From a checkpoint of a small image VQ-VAE: decoder activation elu, batches of 64.
Rows from block 8 of the encoder of a small image VQ-VAE, named by matrix and row number. Rows with one number belong to one neuron. Each number is 128 + 24 x the weight over its row's rms, rounded and kept within 0 to 255. All counts start at 0. Numbers have three digits each.
Before each neuron's rows are labels from the 100 images, of 14976, where the neuron reaches its highest value: "top examples" is what is common among them; "lies over" is the class under the peak. Only what is clearly more common there than usual is listed. The data: simulated telescope pictures of galaxies. In brackets: how many of the 100.
# fc1: MLP up (encoder.blocks.8.mlp.fc1.weight, 576x192), inputs 0-38
# fc2: MLP down (encoder.blocks.8.mlp.fc2.weight, 192x576, transposed), outputs 0-38

top examples: many stars (80); round elliptical (28)
lies over: galaxy (45)
fc1.287:128128128109128084059155128069118128128128128132100128128128159128128128128063128128158128128128128128128128128094128
fc2.287:128147128128128121156128161168119147103128144105128128108128128138100128128128146128041128169137128135128128130128128

top examples: barred spiral (30)
lies over: galaxy (82)
fc1.467:101128128128128173167128128128128128128059126054128095056111128128128109128128128128128128162128128128128128128162128
fc2.467:128128128208128128128128128176128149128128084128128128128124128128142128128128128128120132128100128159128173128174161

top examples: flattened elliptical (58); edge-on disc (36)
lies over: galaxy (91)
fc1.17:128128128128164128128162128128097085074128128128128128128128082128128175128128184072105085128128128128128128128128128
fc2.17:128169128128128128128128128128128128128082128099128128128202128128059203171128128128128128128128128128140128128128128

top examples: edge-on disc (41); lensed arc (30)
lies over: galaxy (45)
fc1.156:128128187128088128128178128128094128128157128128175128128157128111128128153142081158075128128087128192128128128128128
fc2.156:128168116128128128128128128128128128128128128075159128128128070128128128248158128128080128128128128128128128128186128

top examples: tilted (38); irregular (37); many-armed spiral (27)
lies over: galaxy (42)
fc1.515:128128128145128128103070128128128106128143098128128128076128128180128128128200128185128128128128079128128128096128128
fc2.515:128128128128128128128128128128128128128128128128128128128128128128037128128128128128128255128128128128128128128128128

top examples: ring galaxy (72); barred spiral (27)
lies over: galaxy (98)
fc1.432:128128128092128153128128128128128128146128128128073128128128128203128128163128128128128155128128176104128128054060078
fc2.432:128128128128055104128128180128128128128128112128128128055128128140128128128111128128128128128128128128113128128128128

top examples: ring galaxy (31)
lies over: galaxy (94)
fc1.431:158128128094128128128128107128128078151105128128128128091209128128128128092128128128082128192099180128128128128055112
fc2.431:128128128128094128169128143128128128128128128128077128128128128167128173128128128128128128128165128128100128128020128

top examples: flattened elliptical (41); lensed arc (41)
lies over: galaxy (100)
fc1.41:080128128128128128128213162092128141181128128170079128128102128089128128128128094080128053128158128163128128128128128
fc2.41:153079128128128128095072100128128128111128128128168086091093128128128057128128151168148147128128128128128128128128128

top examples: star cluster (59)
lies over: galaxy (37)
fc1.207:078173081225128105110128167163128128128128128128198075128128087076128128038128155088097128128128128128128189128093101
fc2.207:183128128128128128075075128128154128128128128128072128128128128128128128128128128128128155217214128128128128064128128

top examples: many stars (71)
lies over: galaxy (41)
fc1.209:128128163084128082128128128128128128128128180128128105081128191128128128118128128087191094128128067128163087128128128
fc2.209:128128059128128128101196128156128128128128145077128168128186128139128128128127096128128086107128175179128128128128128

top examples: ring galaxy (43)
lies over: galaxy (42)
fc1.438:128128090109104128128081128128128128186179128128128128128128204128128031128131128128128148128128128128128128191080128
fc2.438:128166174102128128111154128128128128172078136104082128170085128128079067128181128153128128124163132128139128145128128

top examples: winding: clockwise outward (34); barred spiral (25)
lies over: galaxy (74)
fc1.38:128128195090128128128128195128128128128080128128046128128128147128128128128128128128128128128128182128148128128128068
fc2.38:128128128128128128128128128128128128030128128128128128086215128128128063128128128128128128128128083128128128128128128

top examples: barred spiral (33); lensed arc (28)
lies over: galaxy (77)
fc1.357:128128128128085128128128082128128128128128128128128128093128128128128128128089105128128099128087128109153128128128128
fc2.357:112128128149128128128128128128128154128128128155128102122127128128128115128128181128128128173102128128116128038167128

top examples: irregular (56); barred spiral (35)
lies over: galaxy (100)
fc1.111:128128128128128046172188128128128128160091128128128087099128128128128098128128128169128128176128128128128128128128098
fc2.111:128128128128128128128128128128128128128128047128128128128128128128128128128128041128128128191128128195128128128128128

top examples: barred spiral (41); tilted (40); winding: clockwise outward (40)
lies over: galaxy (65)
fc1.563:128128153190116190146214128128160128128144128128128128128128128128128128077128128128087128128128128128204118128128155
fc2.563:128128128128128128128128128099094091128203128066213128128095128184128128128128069128128067164128128128135128128128128

top examples: lensed arc (38); edge-on disc (28)
lies over: galaxy (83)
fc1.385:128088128082128128128128170073128128077128128128128128055128195128128128128128076109128128163128128128128128065128128
fc2.385:128194128128128190128128128128128128128145128128218128128128030128192128128128128060128128128128128128169128128128128

top examples: many-armed spiral (67); many stars (67); tilted (41); winding: clockwise outward (39)
lies over: galaxy (37)
fc1.16:128128128128093128128128180128128128128128083184128178087128128128128121136128128091128128128164024128071178128152128
fc2.16:119128128128128097128146128128128128124128147128128153128177128128128128110107095183156128159128104057128074094128128

top examples: bright star with spikes (69)
lies over: galaxy (40)
fc1.509:128128178128128128128148128128210128128097128154128128128213128154153128128173128089128172128128178128128128156077160
fc2.509:128128128128128128158128128128039128128128032128128128128084128128155128128128128128122128128128128128128128128128128

top examples: bright star with spikes (73)
lies over: galaxy (42)
fc1.363:128128128128165086128187128128128128128128116128082152128128128128128128128128137128128128128128121106128128128128069
fc2.363:188128128109128162128128080135128128174128105168192128128128128111143128128128128128128128157150128128128128155071065

top examples: winding: anticlockwise outward (50); tilted (47); two-armed spiral (37); barred spiral (26)
lies over: galaxy (73)
fc1.508:128128128178128171128177098085128064128128128128071104085128128142128128150128128128128128128128128128128082128128128
fc2.508:128128128128128128128128128128128128128128128128128128128128128055128128128128128128128128128128128128128128128128128

top examples: flattened elliptical (48)
lies over: galaxy (99)
fc1.217:128128171128128128074128128128174128128128079066093185128128128128128128128169128128128128128181128128128128128128128
fc2.217:128178128128128128175128128128128128216128128128194128128128128025128128223128128128128128128128128128128128128128128

top examples: merging pair (40)
lies over: galaxy (85)
fc1.26:128082128128128128128128128128128128128086128128128128128128128174128128128128076128128128128112177128168128128128128
fc2.26:128128128128128128128128128128128128128128128128128128128128128199128128128128128128128128128149128128128128128101128

top examples: tilted (48); winding: clockwise outward (42); many-armed spiral (26)
lies over: galaxy (68)
fc1.23:128128113128090128128128128128128128173128128148128128128128128128128128199152128128087128128128076128128128157066128
fc2.23:165128192128128141190104159128075131090167128128128128128128060128146128128128128119181090128128128128128176128128128

top examples: lensed arc (45)
lies over: galaxy (64)
fc1.428:128128128146030064186128128128128156128128128128156128128128128128067128128128128096128128128128128128170128128103128
fc2.428:128189128128128128128128128128128128128128128128128128182041128128128128128128128128128128128128128078128128163128194

top examples: many stars (66)
lies over: galaxy (38)
fc1.118:128128160128128128177128128128128128128110128092128128128128128128128044128128128128128128128128128109128074042128128
fc2.118:128178128128150128128128164128128128128128128128128128175128128178128128128201128128128163128092124128128128128140128

top examples: ring galaxy (51)
lies over: galaxy (52)
fc1.267:128085215067128128128162128108128128079162128128128164128128128128128128076128148128128128128128128128128128128108128
fc2.267:128128050128196128128128128128128128128128128175155128128155128128128128128128128128128128128059128128128128128128128

top examples: round elliptical (70); flattened elliptical (25)
lies over: galaxy (95)
fc1.39:157128128158142128128128128128160128128077128119128128128128128100128128168128128128128128128128128128128128128119128
fc2.39:128176139128128041212128128128128128128128159073128128128128128128128128128128128128125060128128121128128128128128128

top examples: tilted (41); barred spiral (27); ring galaxy (25)
lies over: galaxy (72)
fc1.234:144128128128128062128128128128087128143143128179128179071073168128128128163128114128128128128128128128128111128128128
fc2.234:175128128128160128153128067181076128128183139128128128128125128128128128128128128128189144160069128128128128128128128

top examples: round elliptical (40); flattened elliptical (33)
lies over: galaxy (80)
fc1.327:128064128128128091172128139128128128085128164101128093128128128067128192128114165128128128128147128128128066128128128
fc2.327:128128128128225128128128128128128128128128076109128128128128128128128192128128128128128128128128128128128128128128128

top examples: flattened elliptical (36); lensed arc (32)
lies over: galaxy (99)
fc1.378:128128103128128128128128162128128128098128172128128128171128128128128128128128128128128105128128128128130150128128128
fc2.378:150128128127128128128128128174128157123143096047128128111101128128128139128207159128066128128160128144128128162089091

top examples: many-armed spiral (36)
lies over: galaxy (53)
fc1.389:128128176128128128128128128128128046128128128077128128084097128073128128128128091128128128184128057128165128128128128
fc2.389:128128061128128128187069128128128170154128128128128128128128128128128128164128143063128128128128128128128128128128128

top examples: winding: clockwise outward (37); many-armed spiral (26)
lies over: galaxy (36)
fc1.376:128128090128128128104128128128071128156128160128128162128128128113128128090128078128101128128128095159203128128128207
fc2.376:055128128128128175128128128128128128128128128128128092128128128128128128128128128128128128085128128128128128128128128

top examples: lensed arc (47); ring galaxy (29)
lies over: galaxy (63)
fc1.313:128110128089128128128166128128128128128128122091140128128128128128128128128128174128128128128128158128128128128128128
fc2.313:128128128128128128128128128128128073146128128123128128128128167154128128097198128128128061128164159128128128128128128

top examples: winding: anticlockwise outward (38); many-armed spiral (36)
lies over: galaxy (47)
fc1.242:089128128128065181128128112128128170128128081128141128128128128157128107128169128128128128128128128128128128128158128
fc2.242:213128128148128128128128128142128191128128170128128128128128128128128128128128128128128128127082128128128128128128128

top examples: round elliptical (45); flattened elliptical (26)
lies over: galaxy (68)
fc1.40:128128104128128128128128143128128128128128128156128128089128128128185214174128184128128128128128128183128128157173101
fc2.40:128039128128128128128128128128128128128128128128128193128128050128128128128128128089128128128128100082128128128128128

top examples: round elliptical (49); flattened elliptical (44)
lies over: galaxy (100)
fc1.73:128128101128128159145128128128178128128062128098128128128128071128128128128106143128128128128154128161128128128128171
fc2.73:128128160128157128128128128128128128128128128124195128128128133128128128128142128128148041128128128128128128128128128

top examples: irregular (42); two-armed spiral (28)
lies over: galaxy (84)
fc1.230:079128155098128180181128095128150128078159128128128093128128181204128128128128128128128128128128128095163128128128128
fc2.230:128211063128128128128188128128128151128128128073166128128190128128128128085128128128128128128128128167128128128128128

top examples: bright star with spikes (62); barred spiral (28)
lies over: galaxy (45)
fc1.406:128128128096128170128070128155128128128128128128128128128128128176099128054128128128142117135112128128093150068086076
fc2.406:081103128135076114124128183128128128128128128128128128128199102192128128128163128128128128128128128128128128128128128

top examples: irregular (42); winding: anticlockwise outward (31)
lies over: galaxy (80)
fc1.95:128128128128051128128211128128128128128108140128128128128128128128128128128128128128078128128100128088174128154128128
fc2.95:128128128128095128168077128128069138128143128189128128202100090128131128128205128110128163128128108083128188128128128

top examples: barred spiral (28)
lies over: galaxy (40)
fc1.334:057084120128128128128201060128128128096062128109128128128128128112128084128128128183128128210128128128128128128161128
fc2.334:111128128128083109128168128137121128128128128100151128128164137128126067128154128120189128142128128193128128128128128

top examples: winding: clockwise outward (46); many-armed spiral (34)
lies over: galaxy (47)
fc1.416:077128169128170128128128128128085128128074178131128119128076166128142088088128128128076128128103128128128030128128128
fc2.416:128170128128128128099171128138128187128128128162195088158156128128128128128106128128168128128092128155128128102128128

top examples: tilted (49); ring galaxy (47)
lies over: galaxy (87)
fc1.548:128159128073128128128128093128128128128128158128128175128128128128128128128128128128128128128128128162162128128128128
fc2.548:128128128128128128128128128128128128128128128128128128128128128128047084128128064128128128128128128128128128128128128

top examples: many-armed spiral (38)
lies over: galaxy (53)
fc1.194:128128128128128128128056128128128128128128128128159128128128172128128128128128128128128128155149083128128157200128128
fc2.194:067128128128128128160128128128128128128128128128128128128114128183192128128128128128137088128128128128128128128128115

top examples: many-armed spiral (53); tilted (40); winding: anticlockwise outward (40); winding: clockwise outward (36)
lies over: galaxy (78)
fc1.143:128065095128107128128128128155194075161082095185128128068128082128128128128128160128128172128128179098128128210128128
fc2.143:128128128128128128128128128128128128128128128128128128128128128128128128128007000128128128128128128128128128128128128

top examples: many-armed spiral (65); winding: clockwise outward (50); tilted (43); winding: anticlockwise outward (37)
lies over: galaxy (90)
fc1.526:128128168195099128162128128128199071128128128128128128128192128128128128128090128128128169174128099128128128128111128
fc2.526:063128128128128128128078128099128138128128128128128123128086134186128152128128168128084150128128128128128108128128129

top examples: winding: anticlockwise outward (43); barred spiral (40); irregular (33)
lies over: galaxy (39)
fc1.200:128128128203104128212128173128128128128166102107128058195190128128128083107128128128128128128081128128196128128128081
fc2.200:168102128203128135089128178128128128128157128103128128084131128128128128128128128128128128115128128128152128128128128

top examples: edge-on disc (35); lensed arc (34)
lies over: galaxy (95)
fc1.575:128128128128128067128128128104128169128078206128073101103173128128128128128128128128154105163128128084128128082128144
fc2.575:192128128128128136128128128128128047128128128128177128128128128128198128128128128128128128128128128078195128128128128

top examples: winding: clockwise outward (38); many-armed spiral (34)
lies over: galaxy (36)
fc1.507:094128128128089128128083128087128091128128128128169128128128128128155128128154197128091128128128128128128128183128128
fc2.507:222128128128128128128134128128128128109128128128128128128128128128128128128128128128128128128128128128203128128128128

top examples: many-armed spiral (60); winding: clockwise outward (47)
lies over: galaxy (36)
fc1.371:092160128128128128113128100128128128128128128128128128128102128128128076128128091128128128128128079128113076128128128
fc2.371:154182074128128128103128118128128133128107176128128128128128128128128128128128128128095128128096128163139090128128128

top examples: flattened elliptical (43); round elliptical (33)
lies over: galaxy (96)
fc1.99:128128128128128176079182128128128128128128128128128128139128151055094128128098128098128128128128167128128128128109128
fc2.99:179128168128128128155128128128128128066128110054128128108115128128128128128212165128109128128145128128128128159128128

top examples: many stars (64); merging pair (25)
lies over: galaxy (56)
fc1.310:128128087128128128128081159128128158128128128193128128128099128106128128075128097128102076128128128128128128065128128
fc2.310:128109128189128117128128128128171147091128128128128154128149128128128128106149166128128128109128128128128128128154128

top examples: merging pair (32); barred spiral (27)
lies over: galaxy (84)
fc1.497:128128120128128093128089128128179128166098128128129128128065176128157128170097128128128128128128128128128128128104128
fc2.497:128128019128128128128128128128128128128128128128128128128128128128128128128087038128128128128128128128128128128128128

top examples: bright star with spikes (62); merging pair (34)
lies over: galaxy (42)
fc1.131:128076128128128089173128128128128144128090128128083128159128128128128128170128142128189128128091117128128166128128084
fc2.131:128128076128128116072128128128128132128128128128128128128165128128128144128128128129128128166128128094128128128076128

top examples: flattened elliptical (33); round elliptical (29)
lies over: galaxy (47)
fc1.390:094128128122216128128128128128128083128128128155128128128128128128128128128128128128128128063185128128128128128128172
fc2.390:057153128128094128128133128128128128128128173128128128128128128128128128056128128128128128128109128128128128128128128

top examples: many-armed spiral (41); winding: anticlockwise outward (37)
lies over: galaxy (40)
fc1.130:128128086128128128128128128128128186128128128165128102152128128128164128128128128128128128128047128128128128128128128
fc2.130:128219174177128128128128128128128128128128092128157152128112050128128200098128128128128090128128128128094128198128155

top examples: tilted (44); winding: clockwise outward (34); two-armed spiral (26); barred spiral (26)
lies over: galaxy (65)
fc1.109:128060128128128167113146128178147128128128128128128128128128170128085128144128128162223128128128125148128090128128128
fc2.109:128128128128128128128128128128128128128128128048128107128222128105128128128128102128128128128128128207128128128128128

top examples: irregular (27)
lies over: galaxy (41)
fc1.199:128098128169088128128128128148128128128128128128083128128091128128128128096128128128102070128171128161151175128128077
fc2.199:128128128128128128128128128128128159128175128070128128128128128115128128128128128128128128128128128128128128128128175

top examples: barred spiral (46); winding: clockwise outward (37)
lies over: galaxy (62)
fc1.298:128128061164128128128128128128128195128128128128128110128128095147128100128152128128128128128128030128128128128128128
fc2.298:087093093128106128128128128128128128128179128082128190128201128077128128132128161128128135146128128128128128128148128

top examples: tilted (39); barred spiral (38); winding: anticlockwise outward (35); two-armed spiral (25)
lies over: galaxy (89)
fc1.256:128128128128128128171128128105128094128128128128128128128128128166128108128114118128128239128128150158128205128190169
fc2.256:128103161170128128128128128128096162128161090128128100152162128128128093099128125128183158128128128128128128128146128

top examples: star cluster (28); merging pair (27)
lies over: galaxy (81)
fc1.134:128083191089128128094179087128128128128067128128128128095128117128128166086128128128128128101128128180128128096128128
fc2.134:128128128103128128128128128128128128128178094128187128128128128097172128161128128128128128128128128082128128173055128

top examples: flattened elliptical (36); lensed arc (30)
lies over: galaxy (99)
fc1.112:169128128128128128152128128066088128128128128079073094128150176155128128160128104103128120101128128161128097128128128
fc2.112:128128128096204187128128128128128128128128090128128128128128128092071128128128128128128128191128128076128178128128128

top examples: many stars (73)
lies over: galaxy (55)
fc1.292:128128108059154128128128189128128128128128180088128128128128185128128128128128178128074128128128128128128128128128053
fc2.292:125182091128128128159128128128128128128128168128165128128160128128128170128174098128128128128128128128128107114128123

top examples: merging pair (28)
lies over: galaxy (53)
fc1.258:128128128128141128128128085128100128128128128099128078128128128200145128128128128128186077128128206085201116076128128
fc2.258:192128179128128128128168128128128131128128128128128128128151128128128161130128036128128128077128128128128128128128169